{
  "model": "image captioner",
  "dataset": "rendered dice on a table",
  "train_examples": 145000,
  "image_size": 64,
  "crop_scale_min": 1,
  "horizontal_flip": true,
  "translate": 0.12,
  "cutout": 0.25,
  "tokenizer": "word",
  "vocab_size": 28,
  "encoder_arch": "vgg",
  "encoder_norm": "batchnorm",
  "encoder_activation": "gelu",
  "encoder_depths": [3, 6, 3],
  "encoder_kernel_size": 3,
  "encoder_stem": "deep",
  "encoder_widths": [96, 192, 384],
  "encoder_downsampling": "max",
  "fusion": "cross_attention",
  "label_smoothing": 0.05,
  "decoder_width": 384,
  "decoder_layers": 6,
  "decoder_norm": "layernorm",
  "decoder_norm_position": "pre",
  "decoder_activation": "gelu",
  "decoder_mlp_ratio": 4,
  "decoder_head_dim": 48,
  "decoder_fused_qkv": false,
  "decoder_bias": "none",
  "decoder_qk_norm": false,
  "decoder_parallel_block": false,
  "decoder_inner_norm": false,
  "decoder_positions": "learned",
  "decoder_cross_attention_every": 1,
  "decoder_tie_embeddings": false,
  "init": "orthogonal",
  "residual_init": "none",
  "optimizer": "adamw",
  "lr": 0.00093,
  "beta1": 0.9,
  "beta2": 0.999,
  "eps": 1e-08,
  "steps": 12500,
  "batch_size": 128,
  "epochs": 11.0,
  "lr_schedule": "poly",
  "final_lr_fraction": 0.01,
  "warmup_steps": 1250,
  "weight_decay": 0.4
}
Rows from block 8 of the image encoder of a small image captioner, named by matrix and row number. Each number is 128 + 32 x the weight over its row's rms, rounded and kept within 0 to 255. All counts start at 0. Numbers have three digits each. After the name is the row's rms in percent of the matrix's.
After each channel's rows are labels from the 100 images, of 14976, where the channel reaches its highest value: "place" is the part of the image that holds the peak; "top examples" is what is common among them. Only what is clearly more common there than usual is listed. The data: rendered dice on a table. In brackets: how many of the 100.
# conv: 3x3 conv (encoder.blocks.8.conv.weight, 192x192x3x3, each kernel summed), inputs 96-191

conv.88 074:165150068085094102112117088082137093127115153080100129107134083062129140112143107121079182086117140069091116127169085113074086107157104095106137100135126103141140110100130141046103130097078135116152109122120115117160103082081104089088142075080059119124063089106103126095122122130109083118
place: top centre (36)
top examples: yellow die (88); one on top (86); total: 1 (25)

conv.86 090:122101140000129086115145125139133113116126125112107081139101124102154082116083135113083076130136194148054085117157067146130149113099122033093104094113129163151083165139127128153115088124097114138144123101130143129139133109087131106142107075091123091072111156049055107134107154102085140145
place: middle left (40)
top examples: five on top (100); grey die (57)

conv.41 081:094117086097081124135148138117131116101113139163094118114115128154128149103099106146188206127099195092098114103099078066119151117129123124016119118068138156136165147152121166181122055116092151116063123105161139136142151107137120155104109068194123107080139150111135148107078155104110138142
place: top centre (48)
top examples: one on top (100); black die (48); green die (47)

conv.118 095:127113097075137122125083119120124150117131149120132103145093055094159105096148130101098144137128149077135120064120072132122097045133024073094111105131154105134137100039140129109160082097131124169136124157119104106205164099130145115143192099070094131116141130068101121138149135128133114070
place: centre (50)
top examples: white die (99); dice: three (64)

conv.67 115:129119150169128074112114106109184105101130115159106125103150121077161156159106129184137137101133125157074133103104119125127209152105033028143185109118099023158091090128101121146125158133084156100123132185137126123127122139061101127145121112131106139131095102080105127134125115227142155154
place: centre (35); middle left (33)
top examples: black die (100); four on top (68)

conv.104 077:146123075154116094089084059131097091128115105079110104159098109089094098143117124122089119106123169119148175163090094126133117156126042140121096123111103084147088097057103150116136090097128113126126107113094074144128085054087115101121108072084078106086083118130150086091092145116139080074
place: centre (62)
top examples: pink die (100); dice: three (64)

conv.112 102:141135127131143124158127148143125117160107153115150166233144106159130120143154172124173255137147180100141128142135167161106098148140150117184129123143180146154149145117183204146112142134136144162094130108171133140137139165138127154086146177192153129117171205124109144130142139119159117131
place: middle right (29)
top examples: white die (94); four on top (70)

conv.46 086:188100124108086135139125173169126119071159162117108137187121157148133124144075163115212202108135145085123113129144156140108104128091108126111125125118166128150120145128190158155130124092114151169130151130115115161112091140138065120101080171224130093152102174135130130102106179123130139142
place: top centre (40)
top examples: four on top (100); blue die (46)

conv.160 078:042137090113094128138124098142101093091108129119139099158109130073114137123133142133152155066165027102108099133142075096137132133127114112088111123079156078139138140140141097129152106100116180143166076130114092078128083080139074085143095070094046137141095105117129171130105110089139119057
place: top centre (40)
top examples: one on top (100); blue die (48); red die (36)

conv.127 080:098069101119136087148044071139074116070113084144112112118126145074160108109078116140103181098119125113090119104146066109123105066121089061086119077121112069121099090106147106108172112112101120122134098159122099113140114099105103076144110074059115131029106151071134148108091114132088128105
place: middle left (33)
top examples: five on top (100); blue die (40)

conv.169 095:135126105106128094104088126125140141092139128100096107130123105061163113082146175111067136067131153113096177128091100110110097161101089054141153089130164067173114157090120137105101120137113114126078060097146076106138110108069137084112079104098131112112121088041095114203103092121120121092
place: centre (47)
top examples: blue die (87); dice: three (75); two on top (62)

conv.129 087:128136145090083129180138111147139153109184163108182114158150105099095107145180198123077209161160184088121116166149106123145070101164109122090121128167169153106132145128161168102118099084170143131151129112108176104115135124175135085119089094000140133109048191106143158127158158146148101105
place: middle left (30)
top examples: five on top (97); red die (39)

conv.114 076:161092087099124165126089127176154114078111097146126137133114140104057107117151157131138181106131078082066073164080133074103135174141114106133136113095170074130115124147141143054135105119127133171058134125082094087104136089121086063106074142105122132126095129116111134104092145130178143084
place: top centre (31)
top examples: blue die (100); three on top (70)

conv.1 115:148162168081148181122204187132154176160122193141160149128177080190102159119151119133131219174132154127142154157121181141118126146121187195187152130123154225138174104161152141089110144141192151141137146108192162110181125148202139148115176144115134129140170136185105118132141108128162124140
place: middle right (33)
top examples: white die (100)

conv.109 069:065154128149119134136130096059112097111059120128147096139116136084106140115122050097057104123140122193129137114054107075117131137117123147099143157122150135129132129109112105007145147160139137128122143116148120085127104150189107148132102106075108138083153159123123155165101112128122127043
place: middle left (30); top centre (29)
top examples: five on top (100); blue die (38)

conv.64 118:090150169137119100122123149112158130099118134155118152117177154091212164169107115136115152111142117150075117103135088131131155158103193074131208223125120097111102123225123121100164167133125106103145110045109134125113128153090113108072099133135096118148103124108201115138124107090123211214
place: middle right (28)
top examples: brown die (100); four on top (69)

conv.103 081:066129130106091105140108124057105102124065120125166100181127122119139124111050141117159110019135119149107133130132104152137112139156127123114133115150130111139100135103129153116126172106116143172165073126098027138130141117133006150130090136182097095171133172107108143204110109125089160123
place: top centre (49)
top examples: five on top (100)

conv.156 086:148143122101118101140082069144098084043117062114105115146071112106142105097082148126119101107135138030102115155121109103124099147150059110081149102135123075149154147123146133094086068130092121127146132168132085121046139102089130063138116104110139109090138148127120125146110106122076100076
place: centre (65)
top examples: pink die (100); dice: three (69)

conv.171 086:139106106113127094154131134136143104099109151122160141182114116159146156160141149104237254115162146099104106144110105073125112150167109100086131111119156105115133118121178183234138089112099150172097116130142112098132104100107124134125107123239132092129149156117105133119123169099112118094
place: top centre (31)
top examples: one on top (100); blue die (80)

conv.61 101:177128132108097131162129159151130130101128147124122130104127128208183132108070135130210161178092157102119118114158161149138114131142114115112107122129130143103119128126136141255140117122118110110134164134140156164134126092085125113124110157238164116139141101134123104107142105119061139174
place: top centre (32)
top examples: two on top (100); red die (55)

conv.147 110:110166122041135106126137093116135058086131066152096140104129146116132106163096120136123146100111133115081121171136103129163185237106180188069096182114122123125137139180102116145092130119085124112152126096156122111088127137128117096135043088115120062081127107121106129155140140103075150170
place: top centre (35); middle right (28)
top examples: green die (85); dice: three (68)

conv.106 128:110144096151091145096189149102099140124127145103142114094180137117094106096162089036093153157092131154168155101136139108116100134147191185124098133120160202145212095144113098086139158162166126116150139075172171110187117121185119132086172115099131100129194110147125084106129101148152127102
place: middle right (28)
top examples: white die (100)

conv.36 110:142108126133136120136115116093153104163153128108160187144130114166118098148216153054082217187113127102107134092148159157093064117159137129190125105181141122132143112122150161081123148152133134103168144109159178144127158164150188124079128149065140157111123151100103125119142117113200127143
place: middle right (30)
top examples: five on top (100); red die (55)

conv.124 093:110110088131144102068092095118094094117075108121150143185162109141149094113075104129148137081136167147123117120184151139062115139198129121166096113213103098092103100113154137076101179116141108124138105093122089185104158138100096165090081181206175084149137158095116121171182139107122148128
place: top centre (53)
top examples: five on top (99)

conv.170 094:124124140066134095100172099114164149127103117121117123130000093114163106125081127127135146119136141111107109146160093092120158120155110060079092121124132170146136115120141151145117059125110114117144130142143131135092160113088120116161141112140139090088112139081111108127149122067121141167
place: top centre (50)
top examples: four on top (83); blue die (48)

conv.57 090:162133110097072116144146077064122097057071119146118092049104125121146134120101109135118194106113110121131111143130101113143142137130108144098105136052116137153140137141074088127134127143103122091139127133133142103137117105114094094129114084155106101004161089122106120147110101131049145116
place: top centre (34)
top examples: two on top (83); blue die (51); red die (43)

conv.33 127:130073158135137137138073117111118148119143114105125133109072221109134123150123184077133134124099138114144100115126103144170104211116166129124144175138161142205100121108100144140196118117129092126132133193115116133179138124133146112160130141139140147136180110103030145150154118154118164127
place: middle right (38)
top examples: teal die (100); four on top (66)

conv.87 086:133107136124127123173119154179127136095176158137151120203111140160139134119104106132182202152168156097112083116094145180148119128092080097139155098112179129148145091144179132248146134116112184131118163128133136156134108125171107142127113158213146121123160224119144140145119185090132134153
place: top centre (40)
top examples: four on top (100); blue die (38)

conv.175 084:084124081110114092135121086083145114108139107106036110106137080093173127131104131106049113104113138137113104103151113102113115096126081116087111133121134103104118124136132109085138124117098108081196124129092177122106132096104190091133109036072125155037112121105135106113111088109131131092
place: middle left (28)
top examples: five on top (100)

conv.113 103:110088114096139084120142129107098088107104116095131106114119108099133083100062117075114101054106110140046093074179116130127096045153117076096082081128113126070112070120116128115103119130097090147177104028099112139156099099107069105069109103154107072134092124069102082116123123087116129129
place: top centre (43)
top examples: five on top (100); dice: three (60)

conv.125 095:123112115130102076139093093124084086135123100103095132151148157092174105157130152150102226088136141136156159134124096120116110195097200041145107164098122075157113125089146169076174161119087170154117084178133108140174123147079119100153130107087083163092103140111120170114095097164154156139
place: top centre (32); middle right (29)
top examples: four on top (99); pink die (48); teal die (41)

conv.82 066:199114136124112152187119119158155121114072153151137144112135127170208142135080138127180255076109113125124077178223156101126084115150095131108113136145120120141100088117151107119170149107123144148148115120128169109162094157103095127106102148152118131144096111102105135108114139135073138159
place: top centre (30)
top examples: blue die (64); three on top (63); yellow die (34)

conv.136 123:091140105085113141101255131126147200208116177158113111122142085106101147134157095144102168101138134163176164139132109134122121149133177166106135120120136255129157103137105108128122120117122144122126102115195103115190128096154123177130227076078098099110180106173120116109125146122155077153
place: middle right (28)
top examples: white die (100)

conv.144 079:117120128091156134139151091143135106124201097108098115112118096088127134147143163126043176112114092134121099161145095181090118142147122142117117103098103150143105134104135131095103112164096115143173120129117138163115147113115152061118088031000136148020085113120104117113123104115108097116
place: middle right (31)
top examples: five on top (100); dice: three (60)

conv.43 151:113079134102125114157149111130034106139148088101120126118150191093122143111126153194133133130110149113146123153138108150145162255117226111123152120130117172134102139080112128145093151101117121101131112147147135121130115138113158123153124133142132138130170124148103127149157135119141131149
place: middle right (32)
top examples: green die (100); four on top (66)

conv.181 086:116105118092087163153135146207119097054086123112051133085131156130130128140113129103186176123073128059102080117189102057112114110142151109051124124117120150092136089125151105096142098094143100153176131124101193090164123123104098058114097089201144114146127094150111082062111162122120153144
place: middle left (33); top centre (28)
top examples: four on top (100); blue die (55); teal die (39)

conv.89 093:097159126106066123106102124119084097087097139064118106127095074104162071085075113073172142098097108098113114064168109103103105138169075112081113116113121093141141119075145120149133084093111124117131100148107104095141118100080094103122130117193107118127111098143172132131135112123074101090
place: top centre (39)
top examples: four on top (100); blue die (54)

conv.184 125:100199135098097129109185136114160216169119193153125151109112075120154123138132093073112143149109146136170139125150093115116117053125151109115126167125120225047158127171103119133159133116149078121171137069130141135136126121131101171133192105114102105121154132098179098125124119026134151176
place: middle right (28)
top examples: white die (96)

conv.12 122:087127131044136134088211155101208153128111154161120104079182041131133172127120106140107106114152138137090124047136137114114180115112094147133151093109102159154165132149092105112079134143139180107142110117202136115168137139163131137126173075099121083132138108143033095129108115210128091132
place: middle left (30)
top examples: black die (100); four on top (74)

conv.143 099:138111131153138097141118143156142126106165148112180174178118149168116106171125162086186200177149209096132125113163168159101111096151108136129114110189138121131143136118167198175150119113131145165160164143158156139099109166156140115119105149163168120133123206112113110105145194112169130118
place: top centre (33)
top examples: four on top (100); red die (56)

conv.54 091:121130141089117113100139120101147109134117156165189148119141112172144128147126106098195191176136174109091149171156146163118106106148098168107116134119124114135131164156127188207136119128116160146152164079150133157097095166193096151101103154157117106130141151150109097149153170091137106133
place: middle right (29)
top examples: one on top (100); red die (99)

conv.81 115:122158124167118177112166109144109175096118142139117137119049118142091104090123100004135171135116142108179153141177139150125113097161112219100089105113138166104255133131135121141122102114178130098156160104146142116111141127185116117133164118131128112110196138171165097130132147102122112079
place: middle left (30)
top examples: four on top (98); red die (97)

conv.85 075:071143134140145105097144090082086083097065105122190088156097141119147118153070110080143174030147121171120124127147114121109090157153121150084133141116132130124130138114115106123151130117126151135112083137147062125122130119185055168134119147140144102086170147146130138212133136097108153052
place: middle right (32)
top examples: one on top (86); blue die (49)

conv.162 073:073145122133155096114112116150151109098100128113110086213128129118125088120075113119093116004111088138115110113160140134069108155133106131128120131192150107101113106112170172116101151134102125136124076114063082104115136066067093139099064116145150081125105153111143133189149124073098110103
place: top centre (40)
top examples: five on top (100); black die (35)

conv.27 074:070105121142128098105126080061129100091111110121125074154128093110142093147041166099109136077140135134114115120174108107090082132122094127046097130094151120114099168106136169113147131105105130130156099114083140123116154090098090091082078072057131119070094174100121147115121121132132122087
place: top centre (36); middle left (28)
top examples: five on top (100); blue die (51)

conv.78 106:120104092239113118116118110146093099079119107153115124109143183100167139103115103173172147124107140119135130126136116127130156098128132069095140142083087091116117126125112102145147135147128135113142158151129164132102152139106120117127131103137133147120128133104219116130130159160149204122
place: top centre (30)
top examples: one on top (91); orange die (90)

conv.79 072:058159082115099106122159089090180106133125113141063080135142082103142110147071118099074130077099062176098072096135126105097129101117087114086092124114158145092132138143122120078107151111072097141177147117092158140130121091116146118129108103090133095036085110101131148141107119114150129123
place: middle left (29)
top examples: five on top (100); red die (45); blue die (38)

conv.58 094:117103124072090113092167117095090151083082118121150098109086077104141069128067136125166099090096116094126144123194067116118077114138107089015059092074103156092143143111103126138163095094115099119135086162113113128145077098092066095164115084134136085098150098090108138132124101076075139113
place: top centre (41); top left (30)
top examples: four on top (100); dice: three (60); blue die (43)

conv.157 091:108117094107109114062129083116110129123135110113110113118135111067097101116160067104023121167125076112108083127126093093058102115164142138103112127154103137094144067127103046000093110115118104173184158117132149101121079124142110128099112085049081145133099068128107101090122085105134121100
place: middle left (31)
top examples: five on top (100); red die (45)

conv.163 113:122124103145139110135073104148064067117136085125126122104183126124185101096116179188161131104134157098119169122136127148149146166123131085133113076123079045124120171058093146159089154118112148104140098158163131131140120164095140080151104093145135147120113098118164164180133113159124160104
place: centre (40)
top examples: pink die (84); dice: three (62)

conv.155 110:121066098127135106138192154117099083133182111106114135128120255096101098139153111213112158129118141138111102234141102119089162208112205082107079074122135163115089120077136127124116164159099137108132117188121165123141158140119192092175090138059151163127081154109123127129149158133150127106
place: middle left (28)
top examples: grey die (100)

conv.9 131:114070090107131097141181131116070105126120092077129147134077224113119097132116117226112187131109142135148136255124113119131127180110224074126101039112106180096093154042134126083122148138131112112116137236127139140107124150094114103213105152098123151121118145096115124129160123113137126133
place: middle left (31)
top examples: grey die (100)

conv.74 076:231099168127168133155075125110139097114161104107156101208081136131117119103102148117093190108165127142107081160147161189121084139128093121169119107112149077181125137126168119176133144143136174108142157099083126160116100127147090133114108117151142160115136199104144191103164171143103107118
place: top centre (36)
top examples: four on top (100); red die (41); blue die (38)

conv.21 103:177154146158132143113147145135179139117150144198153182113122111163136124161146116070184192198148203112123167110134162156128153121136103178135117163128110117152173161186140147192139126158142158119141182093194175124100152181198162152113125130146153125123138171127134114130127174159163155140
place: middle right (33)
top examples: one on top (100); red die (98)

conv.24 062:086133128117134102151118134138132080076150132082185117176098182142129088104069114105099169096129142113126091105178125142110078098166098094135095119197122111082133049117157148129167107106122093182174109110058157144127108080142097104123058119110161106170066193064140119148169168097144153131
place: middle left (33)
top examples: four on top (78); black die (39)

conv.123 120:122102122087118110096188138125131144149127159174116109109224057104123171094132120188133114114169112134140119054151138124110176213110124103140172064130129140153163142130102120119010172141118197124140111111224147114130129154123120152092173103110123103134133119142063091123145119168141085136
place: middle right (33)
top examples: green die (100)

conv.77 058:055157116058100133159125106048136107121116111155113074144148123084156101113079103066053169084145156142070123160135073080096066105148089148066086093116134127130147136149128137078102123129126118140161088148114116098100125133159111107133121100022132071103120113109137111150084096072117130063
place: top centre (29)
top examples: five on top (100); blue die (48)

conv.10 086:132147119091099093071096102058159132144073148112125146119059078126166100149113072070130115123110152117141134079190097109068102124165048107101111093117089106135126110085129135094165113101090097086124119142151096149217180136110122165120177107210150083070144104113096120153180154153136157116
place: top centre (49)
top examples: six on top (94); white die (67)

conv.51 077:128120085077114077117139096141112106113101131112140120153118101120156137123120127108102200122120078133090072152164080142089095140146118118094144139090170141124124098123118109122109100102122152176164125086128106149136102109125131108096132063032082118078095135119126094080130160075067078125
place: top centre (32)
top examples: one on top (100); purple die (84)

conv.60 131:126122139142115114133110105127081142125128117057134118097025127110164112129133135192115153141083161106192137125143118142129088122131134062112153043126079142092153120015111117097104081107140080102157128223126125127099146127103135098175182104119133184108140115121114108116141124065152117106
place: middle right (37)
top examples: pink die (100); one on top (94)

conv.48 084:156135120124094137176118146159131117116171138133103137125102134120143129105106172127162184172155132095134105128109118124149108125084111132075113126075139127134139155132135169255160117111097142098136159144130124128113129108113141085145080066124124142048104145151123141103085125107126114150
place: top centre (34)
top examples: four on top (100); red die (41); blue die (38)

conv.13 074:140125122101130122108125073150126108094132103120089110164099071113104103110089135013076082115130120094092130161151076082113080091168072153055052076125154121091165155116141151071112107079161083143144133083127147158081111106103112111081111085131124088129074136114108126066140145053121089064
place: top centre (32)
top examples: five on top (100); red die (41)

conv.148 079:127079104095132082132107116092054037075070106107144126149105163117152087120088143132177196099125192099091175144129067118144157147122154108081089096104136113114161130106137175163130110130092103096075121124128115099108150106100083032137058107155136095077135199079113103157132166089101168093
place: top centre (49)
top examples: four on top (93)